From a checkpoint of a small rotation predictor.
Model: arch mlp, activation gelu_tanh.
Training: muon at rate 0.0025, 37000 steps, batches of 64.
Data: trained on rendered landscapes of hills, water and sky, 145000 training examples, 16.3 epochs.
Rows from block 4 of a small rotation predictor, named by matrix and row number. Rows with one number belong to one neuron. Each number is 128 + 32 x the weight over its row's rms, rounded and kept within 0 to 255. All counts start at 0.
After each neuron's rows are labels from the 100 images, of 14976, where the neuron reaches its highest value: "top examples" is what is common among them. Only what is clearly more common there than usual is listed. The data: rendered landscapes of hills, water and sky.
# fc1: MLP up (model.blocks.4.mlp.fc1.weight, 512x256), inputs 172-255
# fc2: MLP down (model.blocks.4.mlp.fc2.weight, 256x512, transposed), outputs 172-255

fc1.97 [ 86 150 137 141 137 154 136 130 143 143 125 101 101  69 112 197 175 137 141 156 124  95 107 172  49 165 119 176 210  91  95  99 103 108 126 138 103  86 129 118 152 105 127 156  84 134 115 195 119 151 140 148  85 166  56 106 134 119 136 124  89  86 196 113 141 130 166  71 102  99 173 140 131 156 140 129 126 170 114 215 101 139  35 128]
fc2.97 [129 138 154 123 181 111 110 138 173 111 167 129 118 152 165 158 227 151 157 100 127  91  62 102 173 216 151 140 164 111 121 181 130 206  66 149 140 166 110 137 144 122 142  79 165 111 130 107 120 161 120 107 150 134 105 146 136 105 150 139 134 159 104 148 104 116 114 105 122  92 101 113 142 102  88 205 138 158  76 118 131 143 157  97]
top examples: sunset; snowy peaks

fc1.230 [119 105 130 116 157 114 107 129 110 120  94 142 108 180  88 140 172 113 139  96 125 174 107 168 111 151 150 153 207 123 147 154 150 157 134 144 158 145 130 108 100  74  49 118 107 162  71 104 138  15  81  82  96 132 120 122 111 102  94 162 197 123 243  74  80 119 104  90 152 132 154 137 173 134 111 166 184 156  86 128 112 166 169  83]
fc2.230 [182 136  99 113 180 142 152 138 157 129 142 140 129  86 179 152 137 130 126 142 113 122 113 126 138 131 109  83  72 132 128 211  88 116 138  99  93 170 119 115 122 158 161 140  94 115 155 160 147 110 143 109 131 103 119 136 110 118 119 123 113  79  80 124 109  92 118 171  90  91 113 123  92 107  96  97 134 157 131 130 118  95 140 161]
top examples: sunset; water

fc1.115 [ 72 127 124 148 109 117 142 145 168 120 150 110 167  97 155 101 182 161  85 125 114 125 142  32 164  63 140 121 154 103  93 131 131 191 139 135 109 150  79 174 125 213 146 119 213 135 149 112 153 136 107  87 105  97 131 163 173 144 143  76 141 134  71 102 181 143 105 153 105 139 182 127 143 138 102 122 172 151 175  53 142 194 116 186]
fc2.115 [161 133 124 112 168 132 195 134 110 128 145 139 100  72 163 209  95 139  96 128  95 125 179 184  87  81 140 161 124 151 133 154 118 110 100 132 131 170 174  77 191  41  83 125 123 121 124 110 130 113 166 163 149 134  34 136  76 126  94 121 139 140  82 149 101 134 163 111 180  99 108 104 142 125 140 198 119  41 156 118 127 105  82 156]
top examples: snowy peaks

fc1.234 [ 96  87 109 101 127 130 124 110 146 122 133  86 147 166 171 147 147  95 154 124 133 194 119 132 153  39  88 235 102  82  10 115 126 105 146 172  93 105 100 115 102 165 168  88 151 120 126 223 125 125 156 138 109  97 147 137 117 104 147 160 135 146 158  70 118 123 131 139  81  64 103 112  94 148 107 167 201 131 178 184 133 121 110 128]
fc2.234 [169  80 128 130 146 177 155 155 124 141 144 150 103 143 121  58  85 152  85 134 141 122 137 151  68 239 104 126 158 160 237 183  99  95 101 118 134 151 142 112 119 121 122 153  75 136 110  97 147 166  92 144 122 173 127  92 147 137 103 127 187 175 127 111 112 140 142 136 140 124 191 154 105 105 117 105 190 112 117 164 127 131 135 152]
top examples: sunset; desert dunes

fc1.124 [190 165 183 123 159 127  92 109 137  78 128 158 127 173 145 146 170  93 168  66 143 138  86 177 118 187 151 115 194 136 129 135  99 108 126 142 144 185 127  60 115 108  88 154 101 128 125 176 139 149 116 124 143 108 113 132  95 109 150 184 176 100 223 125  78  97 150 122 123 119 118 139 120 130 124 205 147 140  89 156 128 148 123  87]
fc2.124 [ 87  92  98 135 145 120 110 133 148 141 159 163 139  74 128 166 122 149 179 145 115 134 117 137 173 166 105 209 159 116 100 103 125 125  72 165 133 114 128  82 121 116 165 138 109  98 163 125 128 163 142 100 171 123 125  96 122 123 136 123 133 138  70 127 174 153 153 124 135 130 141 127 145 195  89 157  54 108 151 115 153 112  90 106]
top examples: sunset; desert dunes

fc1.33 [144 163 155  96 135 121 120 133 122 134  80 127  92 190 109 111 159 151 151  82 162  84  69 114 109 110 112 113 118 114 136 111 121 166  80 138  96 124 141 183 150  77 151 114 128 113 147 190 128 113 126 120 104 130  53 137 148 123  94 208 146 191 208 139 152  89 126  94 138 158 168 128 150 216 156 161  87 108 120 134 139 107 182 115]
fc2.33 [ 65 147 160 153 123  80  97 127 154 102  77 145 161 124 105 108  92 124 129 107 128 107 113  56 184 140 127 147  62 157  81  88 130 112  91 127 133 122  97 155 114 148 180  93 136 112 149 125 104 145 154 122 132 112 154  97 113 122  95 104 101 130  78 115 160 116 116 138 150 178 181 153 121 162 127 183 149 182 176 163 148 124  64  95]
top examples: water; sunset

fc1.410 [ 44 180 168 157 133 135 142 156 119 167 116 107 124  68 137 179 140 147 104 151 127 147 119  81  98 111 112 132 164  96 111 115 126 212 116 107  97 108  99 156 152 171 177 127 126  97 166 173 137 109  80 103  98  94  99 123 143 162 157 124  81 170  91  95 162 160 104 125 124 171 191 128 154  62 135 107 140 212 109 148 124 173 113 171]
fc2.410 [182 145 107 131 129  81 141 125 124 131 170 148 103  76  79 145 125 144 126 126 123 114 124 154 131 181  72 183 112 122 110 128 138  78 140 141 183 150 144 115 105  83  73 131 117 134 135 118 105 149 163 131 165 103 132 132 104 112 209 166 117  87 130 147 130 153 101 127 192 138 105 133 140 163 131 139 119 114 183 112 118 106 112 132]
top examples: water; sunset

fc1.109 [ 29 107 185 133 124 116 109  95 110 117 171 150 129 149 121 179 203 112 109 108 145  90 106  91 162  79 121 158 153 155 175 120 104 153  67 135 131 158  89 145  92 171 184 132 205 116 198 116 121 118  84  89 118 132 141 105 141 119 126 118 163 133 114 123 125 118 119 101  88 119 207 155 165 157 130 191 225 179 148  94 114 118 122 133]
fc2.109 [ 85 146 171 137 153 126 135 131 139 119  75  92 142  76 160 111 126 149 155 143 147 136 171 136 123  46 120 119 166 114   7  99 142 152 115 184 136  98 103  53 141  94  48 104 107 133 110 196 146 128 161 170 139 140 130  99 104 122 103 126 133 135 109  74 184  55 142 116 159 133 158 143 131 187 127 178 127 111 199 213 143 126  80 110]
top examples: water; sunset; snowy peaks

fc1.471 [181 144 187 151 103 156 131 115 101  92 122 107 116 137 148 118 123  79 126 123  95 113  94 158  92 126 104 146 152 101 100 135 161 200 148 162 151 118 101  99 129 167  82  68 163 160  90  95 136  29 161 119 140 107 192 152  89 115 143 111 125 131 175 136  84 134 149 102 103  87 209 152  64 121  65 106  80 114  76 168 139  97 204 179]
fc2.471 [148 160 142 123  99  95 149 115 149 135 128 173 136  92 139  69 129 102 120 147 103 145 107  73  98  70  59  77 140 136 136 151  89 142  71  82 135 107 124 112 130 184 106 151 218 135 128 172 121 127 185  99 133 108 130 157 151 134 187 115 113 124 153 141 126 106 133 135 158 131 143 140 123  95 143 120  94 160 151 118  99 131 140 123]
top examples: night; snowy peaks

fc1.281 [ 98  75 142 149 100 153 113 116 117 118 147 124 128 147 138  94 205 120  69 148 170  82 100 176 159  92 136 210  91 110 101  82 102 125 121  73 131 135 121 156 132 126 126 149 171 121 137 113 110 153 155 131 109 111  98 197  46  97 141 122 115 194  95 156 130 126 112 166 115 116 129  86 116 224 137 162  67 172 121  76 110 136 146 117]
fc2.281 [ 92 108 209 134 160 120 142 130 130 135 153 175 132 101 119  66 168 130 156 133 169 116  91 161 114  99 174 163 122 106 180  40 134  69 179 142 133  99 107 102 132 114 135 162 168 123 156  97 121 140 181 129 139 141  47 171 100 129 138 138 108 125 141 137 132 113 162  87  85 109 134 141 119 117 124 158 239 176  97 133 128 126 110 190]
top examples: water; overcast; red mesas

fc1.20 [140 181  94 107 160 155  89 119 163  90 156 168 106 163 133  52 166 162  95  91 146 132 157 135 136  72 142 127 119 152 151  64 122 101 161 117  96 170 135 145  59 115 152 136 130 124 140 137 107 154 124 165 161 186  69 133 157 144 156 124 170 142 164 107 134 119 151 106 146  73 139 123 136 122 129  92 169 138  57 135 150 103 169  83]
fc2.20 [ 84 111  99 124 135 143  97 107 123 139 157 168 126  71  73 195  95 176 102 160 138  88 104 148 130 100 123 114 255 130 103  64 133 113 145 108 159 110 135 195 168  98   0 140 172 148 102 153 129 117  94 106 130 155  68 110 114 144 117  78 149 122 131 133 112  87 120 142 138 113  93 142 148 125 117 162 157 128  56 125 131 143 111 101]
top examples: water; snowy peaks

fc1.192 [ 36  82 110  93 131  94 170  72 119 122 102 113 132 164 140 153 131 141 214  94 122 184 138 154 158 143 138  40 145  81 128 111 124  99  56  93 127 130 130 102 119 155 132 126 107 144 187  79 142  37 129 106 108 122 111 137 113 109 107 157 188 124 180 134 134  88 139  96 104 147 170 114 162  81 120 134 121 195 192  71 141 159 108 163]
fc2.192 [ 88 131 200 138  85 144 129 105 134 127 140 141 141 137 132 162 177 135 110 138 115 131 107 114 128  60 132 155 243 113  59 126 156 134 125 149 124 112 126  65 114 100  94 113 167 129 126 137 114 101 184 130 166 148 121 108 181 135 121 134 165 125 152 123 151 154 183 101 106 139 175 122 143 125 108 111  74  47 129 122 138 132 143 160]
top examples: water; noon

fc1.249 [191  86 170  71 142 130 118 179 122 136 153 124 151 177 107 103  83 121 106 128 144 122 158 137 122 134 137 137 101 114 154 144 126 127 132 108  96 112 170 204 108 128 119 144  60 138 157 161 140 151 109  92 102  98 100 106 106  91  94 146 147 176 153 118 124  85 111 124 159 178 121 124 132 105 102  93 153 114  47  72 122 134 195  83]
fc2.249 [160 156 133  98 167 143 123 128 138 117 109 131 111 114 149 193 140  59  91 106 148 152 145 165 113 189 181  98  74 160  53  97 167 102 120  93  89 187 117  84 126 152  62 128 103 110 160 121 157 138  72 124 124 106  91 119 151 112  83  90 112 125 114 127 110 140 127 176 113 101 110  91 120  90  96 145 173  63 168 127 130 100 169 160]
top examples: sunset; water; desert dunes

fc1.461 [153 172 158 148 119 139 130 148 100 122 115 124 143 119 164 225 139 136 109 112  97  75 154 123 141  81 155 111  95 195 158 120 138  90 174 133 141 208 107 109 168 189 230 135 122 119 146  98 154 168  81 146 109  94  84 179 158 153 145 174 124 139 104 136 100  92 104 130  80  84 118 135 126 138 149 156 142 142 180 114 150 143 146 158]
fc2.461 [101 136 189 121  91  94 120 114 124 158  86 117  88 161 112  47  84 124 170 117 114 148 166 119 135  83 150 115 112 118  52  68 164  66 200 135 160 135 147 152 128 129 144  90  95 142  92 111 105 116 178 159 138  90 168 170 154 146 164 140 114 161 176 133 105 125 139  78 141 187 150 143 143 216 153 162 157 113 171 147 144 118 106  98]
top examples: night; purple alien crags

fc1.73 [  3  88  98 124  83 131 157 114 137 105 130 120 141 124 170 100 120 175 207 101 119 130 140 193 133 103 146  54 208  89 117 196 129  74  89  64 127 103 122  95  81 111 108 128  96 150 165  41 131  82 144 131 122 128 122 111 151 124 126 156 149 181 141 157 152 100 115 124 120 126 172 127 142 159 125 116 124 198 127 119 165 140 109 108]
fc2.73 [114 141 180 127 116 126 121 117 140 126 163 108 123 175 139 116 166 134 133 136 126 135 125 123 111  71 133 141 204  66  97 119 129 149 129 120 127  90 149 100 127 151 106 112 140 152 133 110 115  80 190 109 132 167 135 132 157 127 121 145 151 140 170 152 125 122 156 115 112 112 173 116 150 128 109 110 131  89  74 162 135 138 173 157]
top examples: water; sunset; purple alien crags

fc1.162 [ 93 156 110 140 159 161 121 104 125 123 149 168 127 127 114 203 108 188 129 138 163  82  55  94 159  98 130 131  85 110 139 152 123 137 154  92 111 166 135 183 154  88   0 133 173 123 136 122  99  88 138 147 164 183 108 210 153 133 183 182 175 189 153  92 137 108  87 157  81  72 104 141 133 128 138 117  81 111  54  60 139 127 173 115]
fc2.162 [134 146 147 136 117 129 106 126 110 146 137 173 118 152 130 108 139 134 117 141 145  97  76 109 154  78 145 129 115 164 179 144 141  46 117 141 146 139 135 169 176  73  56 145 119 111 102 125 117 150 121 132 113 155 118 116 119 120 122 121 127 181 139 153 117  72 117  61  95 143  84 106 141 189 110 171 124 141   6  41 125 138  60 125]
top examples: sunset; snowy peaks

fc1.62 [122 111  66 156 113 156  80 112 128  98 114  89 145 144 114 117 144 141 151 134 173 140 105  94 125 210 127 112 127 114  76 157 161  96 124 109 109 142 113 172 110 141  70 121 139 147 109 170 111 162 121 165 116 106 226 143 127 124  95 135 138  78 170 112 119  84 112 151 157 126  63 161  76 145 127 141 255 178 140 101 145 168 170  63]
fc2.62 [ 90 122 112 153 158 103 105 154 172 112 113 137 132 105 159 134 180 149  98 104  55 129 163 104 170  95  84 152 132 135 207 143  85  86 154 145  96 118 111 158 113 137 194 106 145  75 141 121 105  86 184  76 125 118 127 150 118 108 116 150 135 154 116 105 140 153 118 125  92  63 166  94 144 212 134 128  64 161 103 183 120 104  93 186]
top examples: snowy peaks